{
  "color_jitter": 0.1,
  "downsampling_factor": 4,
  "encoder_activation": "gelu",
  "encoder_bias": "none",
  "encoder_expert_mlp_ratio": 0.5,
  "encoder_layers": 16,
  "encoder_width": 192,
  "decoder_widths": [48, 48, 96],
  "decoder_upsampling": "transposed_conv",
  "precondition_frequency": 20,
  "final_lr_fraction": 0.01
}
Rows from block 14 of the encoder of a small image VAE, named by matrix and row number. Rows with one number belong to one neuron. Each number is 500 + 50 x the weight over its row's rms, rounded and kept within 0 to 999. All counts start at 0. Numbers have three digits each.
After each neuron's rows are labels from the 100 images, of 14976, where the neuron reaches its highest value: "place" is the part of the image that holds the peak. Only what is clearly more common there than usual is listed. The data: pixel-art sprites of 400 made-up characters on tiled backdrops.
# fc1: MLP up (encoder.blocks.14.mlp.fc1.weight, 768x192), inputs 64-127
# fc2: MLP down (encoder.blocks.14.mlp.fc2.weight, 192x768, transposed), outputs 64-127

fc1.455:539509526412549537527450498514515491526561547476469472519469445476495535497509506395444538525489498433438459409424530496491451576495478418451513496485347507450534539528631430452477509509613492
fc2.455:526459505501462487499464540549472514560440450412533451471463507428526527419507521503406471495467379521489423481488440472419501509523524488523413489488476408492456440502533584672485519568392514
place: top centre

fc1.380:519497573521480568600515385498439506457469558449505499513497512572530446508580502644488452578521415546503429493548460462496609509561569458538466468496469545477479451472528466498596513608524528
fc2.380:442573536480485358419497545467499449498588509574406550463488509519455545481402508382424518468524551502514628442543576520525490471537493550482661471500577484503561670498468499438497437443533564
place: bottom left; top left

fc1.407:527472433454505556439464559506512483533600562480481481569486458498544529482540562431473523512457488479522538428466540539545496523491489441442465482471440418424554513512572503426403521568553360
fc2.407:421535536469527493513535498557505524477509504502516448526491514554535494509511483447430495481497545487442493552508469468559592519465503512514418503497501613520511399450500498609514557556198503
place: bottom centre; bottom right

fc1.629:446519496432574476457550544505534482514539472558548432510605485494518479539441458520428561471478521538395591555481413483549419515466446539480442446452465486528477610461564586458443526440567413
fc2.629:487474542472529478467536512500507477623514485454497463500501510359504494484623441504605496487520479490505391508475524528415555494514482474529448446500513462454490348517523411523558392430600480
place: top centre

fc1.490:523493441486499418455432544453498546555489471510597487579505526468551474527494514484531585381506499509487549398477501484501452522485462523574505514414551427537562508505409490517468519468529493
fc2.490:489425552503512425495514550446520470460397468526493583511481497475428487460524530454475501478484453491590583578426467427549393501501487548573509495461451399582612492544483408536581589461360545
place: top centre

fc1.563:515404545505525591513534451544505486501544476450521469528526556494525387494581560598522488499495452480570445532571507515546534519525524397471483539511377534445479553461539516542551495526555338
fc2.563:480516573483482358458491523428475483464480510496517508488521500591443551530412546445498493403541572498497617418499462419562450472516523513468588521485585530533552462555589504562518456550521507
place: top left

fc1.308:487550546471537430502502451500497503489527481422543591400463369509563522470464504553478559499477545519501490470619492562475531476459533442522508533400552514449524517487456452481503420427445609
fc2.308:512422581508487453484490468506475498377486417510462470402473498586464572581571529494452486459507506499517467521388439537446442474481475502399537497494587436526529580559583452464395568561451502
place: top centre

fc1.676:572492516435493541496503501445539446478529534431446521452493535488489543502463495463450523572522454507460429510437514415538582507510476553455491524513402561455524473521469459481492529509585530
fc2.676:524562582523494529429530538372471509452460471509511494431490476511528501564367522511541520520473512511510442436453507434541553503463503527556437498489549513528563552550397509544531491571301500
place: middle right; centre

fc1.487:548535474563545467455523553524397490537524498553515546522514479514522516511524543561498511447448536498499555511516501523501500539495548546522575462476639411595493477520460498512429495514396447
fc2.487:522507442437484555531472523455494521463449506612535546509544506579519484447472536409481508556482514500538479482567540426555463503482509453512453514490391479503597626474489503599402424555624513
place: top left; bottom left

fc1.365:544553535504501397461419556515551541550527518513596503457379451466533497480502506505516496479511497517503598362487542568484481556461530474525463538432565467500527542567510475425441473493431522
fc2.365:497526513519514517536491510497497512536436569545515437548464501584440509472483519501473490461486471495514372455441408515430498498507490493489479476519483501462574357444616478586540582550243503
place: bottom centre

fc1.423:562501514485512485488516472491525496570528530403535442489492580525506504457559539520448490559467475494439483477475555501523573466494598555530475567553431487500493499464490482491511526557631484
fc2.423:476490532534498421500555508434523488492444540685522494466460489587459499505286550458411498461519502509561616496476552406563452510475523504521562451497524488539595544518515476487560475563426519
place: middle right

fc1.416:559551539544446529578441506556486532551550498476533406507475512519550347488555493641464459511456472527494501470521526581497484582530522499527485553457541462508472460530508487522582522567487284
fc2.416:447516540522466410526495509480489461475440539472485617517471483558476527502437542468419498364507509476516528453492535470492386487538489513438595528522568464525613444532524489522514510489317467
place: bottom left

fc1.244:473467482414486514426501488502547537531539541540390453563509531453492527565455553418484480486501441498478506508485495420465589469478439494431557504506512492495586526538581363536524452421619688
fc2.244:468533478458540510434479510479469530481563560435489414516572501397490534451553461547507530547526503483426432481497513494526542484501462523499438490507537456510332442473472456518552523426205451
place: centre

fc1.535:541536510441500440468379533424454491540554524416474502499435527508544555423534540484460529466487522526467540401491525501480453604492498494509419573448437459489478595531501434454362440602492526
fc2.535:515517579550503476528510529510529509503467496588543559471512495551528561450450509461517499454504536509466434558497481479483459475497493506513463485504497515488481430522413497541569513547045468
place: bottom centre

fc1.590:510456482388524544466537521514563454494553500429500501498558512460512541527545537416490513552493489527461429549464490521521547502523445440452483534556381551420540433507552556473475548515661377
fc2.590:507460494434482446495515510506492476513397461455459389423515512511467442476432639539541515502451487503525564444470458349466574511488528477471389485498537515510501572515458484431587619499386545
place: middle right

fc1.152:558508408513453493465497549542518464464587498577529532530570520544504470514578541530509503543441460497513478453464491566491505461467469498482450437508557394528520450452508570532416473482486220
fc2.152:512513456540506504543518491424493571482448495627484486500496508448537482462492565504474496568489511494483487489487470387569572510448488614456482535508408520526655514494453571505489501532460484
place: middle left; centre

fc1.252:482494529427515476537455457466440502526477519455476501488541544561499501487552521479540546455485529483509605452552500475509525469545579526511555532512509488596511482466436460641514494482485572
fc2.252:544513445495490531481487510510491523456514490618546462543487501587517536498434567543534510553513431492517408546510493418487510515464476444453497537489416463529463580481477449527489462578625519
place: bottom left

fc1.314:453544556499548490540496451488524450460491522476486473517483519521451572484493512518460520561481507533520417530558497480535511456533467505423497487549418570443464510464633509516508517508637547
fc2.314:492397535566481507506518450550518485563590466494468463454467505436487492472556497462494504510507446498538529535400500546279532519501506498463497465534523451497495549526478513448558466432561457
place: bottom centre

fc1.309:559606560480484453530408500461540487581499558436481541464396498522555572363495502565479549537550537530489468454457531507482459556463536532524397557504461520504464588534513436477366476578451532
fc2.309:446473486419488512454489502526500509486390527556427539475463489585504520484465527449504495506515508502485493580495470507540481494499525459458553474507557522505512644437513439418457470501080500
place: bottom centre

fc1.394:475444485432509525472472450502532526518484506509473442551497543477496483539468512530464517393492481520514507523511511438488555474465488503488577453528518529484516578528563385525459489459632719
fc2.394:495585550452519500471503538494504512495570478459533445530537499499519500531616401471490483508503464507482474420515476509485450495479480531505492443479536534515422583469460467601437470462356492
place: top centre

fc1.715:575535538435528540457433485489526489600555517437478504481439488453543552432542542378467527549486496455420482371410556541466511589507466427476432559511368520452517494519547493435395506563558519
fc2.715:469495460497514445535522494524528514506485495579584481460526493582510513509380510471516500480516443509519503530514531422424530481524485389469430477485512597483416546473546545628484491641188524
place: middle right; top right

fc1.767:514490455517533512448411524525488575492516509532558485616546517464512420529560511507488482460463481507548527421519558550507466539479516466558521461447524386491539485520533494518435452497538453
fc2.767:481477560537518494536518529531501497433468477447565485493521491616462493482586577501385473502505538523509510477521425413541452496507507509544455538497420531504484575460608511559547645530331555
place: bottom centre

fc1.526:503439474426527586488426487547485506518549533464478448580509510453507539513571574451458474510486477492500443478494546504517527545470411418455509436566371431404515527506634508455439492532638388
fc2.526:439544560571507499568504550523485531487480479513518444417479489555476532484467528486420474486476518502505520536535464501432498503483482531464437504485503653526497505492472498555516540550167537
place: bottom right; bottom centre

fc1.707:488426429441476611457533514558504470495557506494416470482602593499430525578550515432520495516480454482472429524486489481513580486520486469433534458600450536501553485498574511497484573473692507
fc2.707:513484527494496475480502491483480509377435459524567448445518502584512490460360497493528451528480395497557596462512475435558594529450454491500503486494472497525467546549429478461452449587505488
place: middle right; bottom right

fc1.658:547492462504495508479446479504566508511649515470484533486524504485545519456574546453482567557469525477529450359497525556487478546502459532447381527467424449445524456513542560466474487511551302
fc2.658:505561578483520498522507523481496532419556576565483502476503517463484445458539495481388521520504625501466525469567562430520433502578524600508384518489560472499552457451434465696552511472308493
place: bottom centre

fc1.87:521499483492472570458458530509527517547630429514471490565511468466534441485561547424525515563370507478536506434504479568479486551523489454462452485445481441439539439543594510431486507460483317
fc2.87:461472507441515501503489498554501473480588498429549498638503496491532454499510460525531528501473577507432474498555534566456523526495503532582382518470478483455334338485653520576468442524417433
place: bottom left; bottom centre

fc1.360:492473503392499538500482511518554466488572536462445513500563538469496555565539518454442478531464482531472413526491514517515565483549440459451486502560403543422530483502591554470513535487625342
fc2.360:475438553474499437429483554477494546597454413460488414462503536466486488462498544508477519516493510520434476437472508533492560523497543567597387498471544464465457528508386531436585585476319452
place: bottom centre

fc1.458:494452477423493543492550492526486460477512478489448489490529533482479557552517492467451482592481446527423432568504469440494551469462443469450498531567405601449546442497560533500483573466626486
fc2.458:504482495456502423490506468490490497522532401375535379511467500407515454493550518534710507549478489494541500484446491497499639476504512508559414469506474554503510561474493516432465450573569504
place: bottom left; middle left

fc1.179:589519549431501483465450521498533466582546585407481500486433459494549546439532517411465529557507491464414538379482540527470480518468508458473437567471398458466533526519552474442407510588482491
fc2.179:452531551483496459493479525508479505504384556559525482484522514516503538406368533502487495469531444496503561475464499490569473480516428452433462479506588553479457472515519472531536574614135531
place: middle right

fc1.194:559521523434507500506469499467582426536527516402461471473409480491512595476513545453461538546498497415396499468450492471518496534505523485415434543545353551455533492505582482449452504532568502
fc2.194:472479495481482468440500555465470507517471431513572416406491524594436528424473546554470495523514343519533443512441474516477525478472500416406422500512506547527399542530574515548513574578375516
place: bottom right

fc1.614:529513434562481426478444594480480547548525468528559564470454467504543490439473510530534550496483540472532525449474490557509449543474527543517444481423629416519462512518432503504390453522356510
fc2.614:477476542509482500505537508492500486450423551567502602526513504600488578467495496461438534475504536496545436536510480467582424497536505467495556505506494487489566512445512469536471487532239481
place: middle right

fc1.31:529510489447549558509495496546577532439572512479535483556624542501504465477559581528495481508461497553513457555557536561552496537543461519523476515554437487488462453414486606480545506520503265
fc2.31:528473520559497373454522422454506486492489506455497515512473510508407503580491505576443496554464467509506602472398473386461528498491536494500512441491508393477667513494458529489382417436577508
place: top centre

fc1.388:569536466490491471519402535457492536556512534479573499483434489474575491489516518550451511476482485482527509387462573584501463596538510512506458525460550446513552531548465469475410486588449414
fc2.388:511483532450508467558489578492531500506421511532519556485470499575514551526458565434401502529533482514555501485472471454486486503482478489468569514470524496511447474469414463487492503502108447
place: middle right

fc1.661:486485530479539529507540451505495429456463518489465526490463514459480572465496496493462491567518499549458427585554484433508548491480446493445484471558394570494520517467548493520479499505660530
fc2.661:497481554516495479478483511440450480457506400527477496446471497420489533475544552516575505492491593501447465470488512536441510518514532550549448485503479411512496692560410480453464520343454515
place: bottom left

fc1.435:523458469439469557498546512521530435486563499502451502532560574443469526577534551427477506541479460514474435536445519465528585500517438485436503461568454564471562446518581555511527545439654480
fc2.435:494493535490505375446489552424483502490471386408498503463455495422512535413527546500552505554513474511455452415449494476426596512494476505521463524512495442518484504563457549476533540438505474
place: middle right

fc1.737:537465484551451523409433560510453501575504500521509532489483503442530451544552564452510497491493472529489607391447526524512499561436545504512496424451508434507598502586517465535479523500481471
fc2.737:505484464466504481528465479434491487504462499494492535580506504589518477467577509495470500556498548499529506510548544412615509508465484584473439528521423541529592500493578501488558456648205502
place: middle left; centre

fc1.553:527448532473453489431416501495430490579480589489490554512403510456490501453536513473469531434583506493454560515500481442467480566437552499524481508418448519556526544546437341521420485506504688
fc2.553:448436475501494430450472505476477491484517482508497614507499475489469493494589478483469494384541577512502459589519546514493457485507481442561521470517447573462481522500453481549460566559232532
place: middle left

fc1.304:463431513441491501489571492544550443493509545495494467545504528409420489600536501371484510489506484515478461524491474414522561482496470550421470498541472531524564418509529472575506530445706499
fc2.304:530476525434495443478480534362476520445464444476517464458484498489464579478538540507580520481453476506461502438454484385484498511501488550437348523458500498524554570555523543498573586448418505
place: bottom left

fc1.142:541460512473478543417533489445522459490489491575567487599524609561503501535520555598431456548511432492546472510524506464472542493446564377431540520555510471461512506488526503535369520456654314
fc2.142:462491516559486529537484539543475501476573516519480514473510490548483492489404542430461519457515512525485583492531483438530519506454537645482541549473415488553476539553506479463597596503638556
place: bottom centre

fc1.517:537486501436510525448533477484588382513553480474441515445491517452485608508510485401493510549528502469451460516425534486488555487471493521421438519561387559473533431504492494484487569515600439
fc2.517:426505451388499527473513491452483456549403487460450452533467502415548475512457538526659506502502533509480436487513544446564595492467500519510331492517526524480497561511485449525554497615500479
place: middle right

fc1.78:572548551520559428448392547499526537555565512424518472488429504507540536468550584483488595489466481510491501430447523561452526558480521453487450581536486493455507499492534501434374463545518379
fc2.78:503438557513475422497478496452502496506466459624456484461512482677470504447359514459498508408530514493514540542441484438510520508489536506440456510490564539502540572489624437441563583623240507
place: middle right; middle left

fc1.654:540547464508531462429463569507522516534562518507517554480458499494539501480499545467471572527485525439522549368444531563481460543453523502521406537457471409506575525554491500436434412532472403
fc2.654:487506527493506486506489483459509517445452529584495513505473511517501538493424484493389508474499516494522506476493478454557525525512492553450323503497516493563621518533517485659547528617262507
place: top centre

fc1.143:499447494377546526466443461492453461528526537474415457597439499451466514547518542352460475479510494536462489537467518430500524518497442451407522508519358505465575545508609426487473521533643531
fc2.143:498537450456503467471473527529472531516517470374558414477505520335493447515581488477543494441436536504434447543539513506504479496524499478505285542519480585453451472543461490665502532555226511
place: bottom centre

fc1.1:530469572451515483518442443493548447540425550478455487537503547467446590457497514477456511523526488561438490585488454399494578442452440546477492523540415545538567589504564401524459456488660641
fc2.1:482507526476485480447465558434478505415453426520481517531500482472445512411532580515579484462524568508508459534524518508447465511502521450508496456512570471558500600514513439454532525405284507
place: bottom left

fc1.605:532398470503465503431519484528548456582521461471496451486528516440538493612548551449526515484472456460553553474454517501446609474520568435517556517538508520516569536481453423582485520461522535
fc2.605:492515511481461473465519468434501494401504480597470495473493512613450507485371444521452504551466529510500612524569514418662504552486474558513570560498490469560567584503507454540428487673468477
place: bottom left

fc1.350:560548542467556472405390524548539510561565504475440496539491445541589517436540587458563542544411505499487492445494541573489484540502534420508452556478457428444558510561581449380397417521517420
fc2.350:505491512448521483507466481541503505519494487495480427491480498520487511449474517526580504474535514486529473578476532497404528502516511520499423488516508459511436534434638456643501510552298518
place: top right

fc1.762:529531557486489446490534506490513446566530528466526625413370437487502489479487485466557551522611527464429581447506519486511444522491572576539499536425487602512499525531423393519493507566432693
fc2.762:488466513434490413445478474461498462644493428477399435546426506472448465502533537480492490467521469510499428469492482428491539488468500516464517465500478510518478547498570478437446601662592535
place: bottom centre

fc1.268:540555499549489533487522537514522492454590529589567532529553610634519475545558534537478514503431484489543562502552469559500461488473519509529546498427564416520490530450555576516489454543406282
fc2.268:510405474442500469452468513449488532465429487537481507518529507471510536459476535473430492493488559503521465452525503470581557497515481509464452491485431417495655498528462516519480464441638529
place: middle left

fc1.538:540566531472506487504418543464528508606502505457512508454409394457508505440486506439439533519546500438400507469467506498486421548451534462515487515461409498484520634538493403439423454560469649
fc2.538:434438493526510524486461507516505488536468430518491539411480480519481529476495514488377492493510325492635540530404551548403476478505497376508487442495457443462497541480525521598512477543317541
place: top right

fc1.289:499486456371503600510484490490478441554468559406390508538488508464543539494520495392457493517536471532441496487404518460488552551472515469469515476555346500440515476552555476481432521595538435
fc2.289:477531505408473528512468492566493479534456478521446520482530510543517510453385576488541495509529507487485550614583526395566527499514478466494429482521506578506517572585412503536449473660183521
place: middle right

fc1.438:477477447547440482547455500559472591492508493505512454523529557561526434504555495601531514521411480537519478469510470562460500478565505482558539531442602494465456484428584490550606457522369370
fc2.438:439557527514508403440539539555506506495536613538511540542488484434522516413566478515594539549496413496428482478478491534419527485514507462607587503494503542463319514426517515419534492283610532
place: top right; bottom right

fc1.734:534544519426549505545525467523520442491479508433424528471543530489483535474512489541480477609546490528468422546504483433502557472486463474457459526554422584452518488463578512484534494461622560
fc2.734:510428512471480484510476455454508460476475455486456497440479491485492539434486562490622489486496639490493497447494538515406565533516497461576528462526500517510516649539476477451532523441531498
place: bottom left

fc1.689:521522497505502415481407537524499563594518530500539506521419465485499474431511513511476524475506505544525574414484534524474447577472534478516474546400541424524496533575465458489395483524404553
fc2.689:500469521537496467520450448502483538553476594524491571533557489534467484518529495501420504426493597484511446523477478510494437513505514477537516471521486504502427396491500409542566520517101480
place: centre

fc1.62:454439451446528546521557447487486407438490527456471463516505509491440527558512481467442467533498486517461439581511505415530588465501446477429550483559441545473527490479584479533510538454649577
fc2.62:468534535506504527454524509471539449532499375419493408485525508496460506428519534490484511562489386512520634472493480442476540493488518474501400451514469416537487652516414519398564512484593533
place: top right

fc1.641:553565504587510507475500594536520520432531505556545563479607478574494538544486509525487516494459497520478577542526471549464427489495487546508523506491575422550506546496537658464507509522438444
fc2.641:480461512391507548451486492513488520511433479476480422514513501372556453510544515486506513446492514500506479491548554559539545505521494438527398450481494434444426491498454526550465458448728471
place: bottom centre

fc1.332:476423485380548569476533473490479447477541549470447445551487516466453520543469529398454511517544513540455452556479508445509520490459435452442501530505349558464537514512555430491502565509637551
fc2.332:460534529484502505478518487490479476459486422353500426445508510378501472520571493602487491454493589495425372491498449484512442490480496454539350510474560466507424459484459531620506577552397492
place: bottom centre

fc1.549:479431498424484515526554445520530475474534504490451453487509551443503519558445487520518525499506463514427468586546493419478564452494456498434517448534475565469499523445573426517529540466677716
fc2.549:526510495439460512546486475469514499506438388411579345479509514504510463514515510463560488569468415501574531449468461427454541496450496452496490473498489569499421607487467511500405478588603478
place: top right

fc1.167:487505504533574419526500455542432519535447511509530434576448503472507429524478525548469536447464522468545549489521525516552508507551534561575581505444583470647473449487488439549533465515395483
fc2.167:562547523446501529445461526430498518540457442525501512426545507533476517469574518440533491562476458505483512530473447359488478519497496475451506540505491482526605657483476487557433613479648522
place: top left

fc1.733:527483472448514519479390546549480576558545538556536505556519519487518492545513492448464489429501452509556525441449519527463520536514457446516578477474522413455554536568566493525445432566571474
fc2.733:492470460488496516510441528557492492535459537499538508472537519544490550465592511482437514527512493491513497485480461477474473491519493454471479442517455514481508510431494514595558528517173511
place: top centre

fc1.617:543578511543511458603421490506439596472471515594500415520452535486532421468494496648416526516501537467559449477481510482524493520556553517542516418441540491544450488512549435599500531566446357
fc2.617:532505489565488505566512477485481525392479487616426595493541501610520521515572511529461532534498503478561545538471524509485510527529489633469584524489454512504659545492479459422527411401281484
place: bottom left

fc1.684:444439559541460522429567529436498558446537437499572527501552548512482565510435484538473438490552458557535481572508526439439508525394524432463506462533566493481498551496485473533319460506659554
fc2.684:488521586528524521503545514511491499519498565606539412505470476590495464519546484449566533553530517491471528484557468537528531484507489603465555490487448472523483532529479485426593565457545548
place: bottom centre

fc1.461:513429522422544561479451457512535468525511478438415483559512469497546551492537536325489468534474537488472530475502516475500503538515496408440480484547316528458536482517583486439466526511598490
fc2.461:489470467424496543479508506549486495467414481551489493505524525519522508391526554477516485496521473506499582585585558447522483472530504359506376483506428499486379567477599544561540471642350577
place: bottom right

fc1.764:464535596495560587564562443534513531527538508397480516454570521450493390454555537554566471533517486508535487548553526556493545567548495468480470499538415446500432573471514514557620471524605467
fc2.764:448495585531501393445482549473503484446410483482564522496475490538412566512402483499470492388532507493489540406468485497476460466492521438468559503495628468484547429554533465592535515436534520
place: top right; middle right

fc1.743:505395472402537574476490473477487471499557513460457467557500529414476538534490533382471520490485520525475484557463488450499546492514446445456498477540364505440520481486563465524525534500667462
fc2.743:463567504534491475440482555455483495502453416441518483447534505478517526486591560515522477467482573506398442505546506506546439479522484446555320478473539519495388449485428535647527576491345545
place: bottom centre

fc1.267:562577520609519496473526570518511541416546522586582573498627492598527575577482519505494529486433494536501550504560458592450434494499509540525519495436537432531477561502511590501525503487413405
fc2.267:484451513343482537459481531538492513525430458414482390480523497383511472462544536504530502454471459493510462519523538513526533497517493428498378490508509414440451544477509515533481477411701505
place: bottom left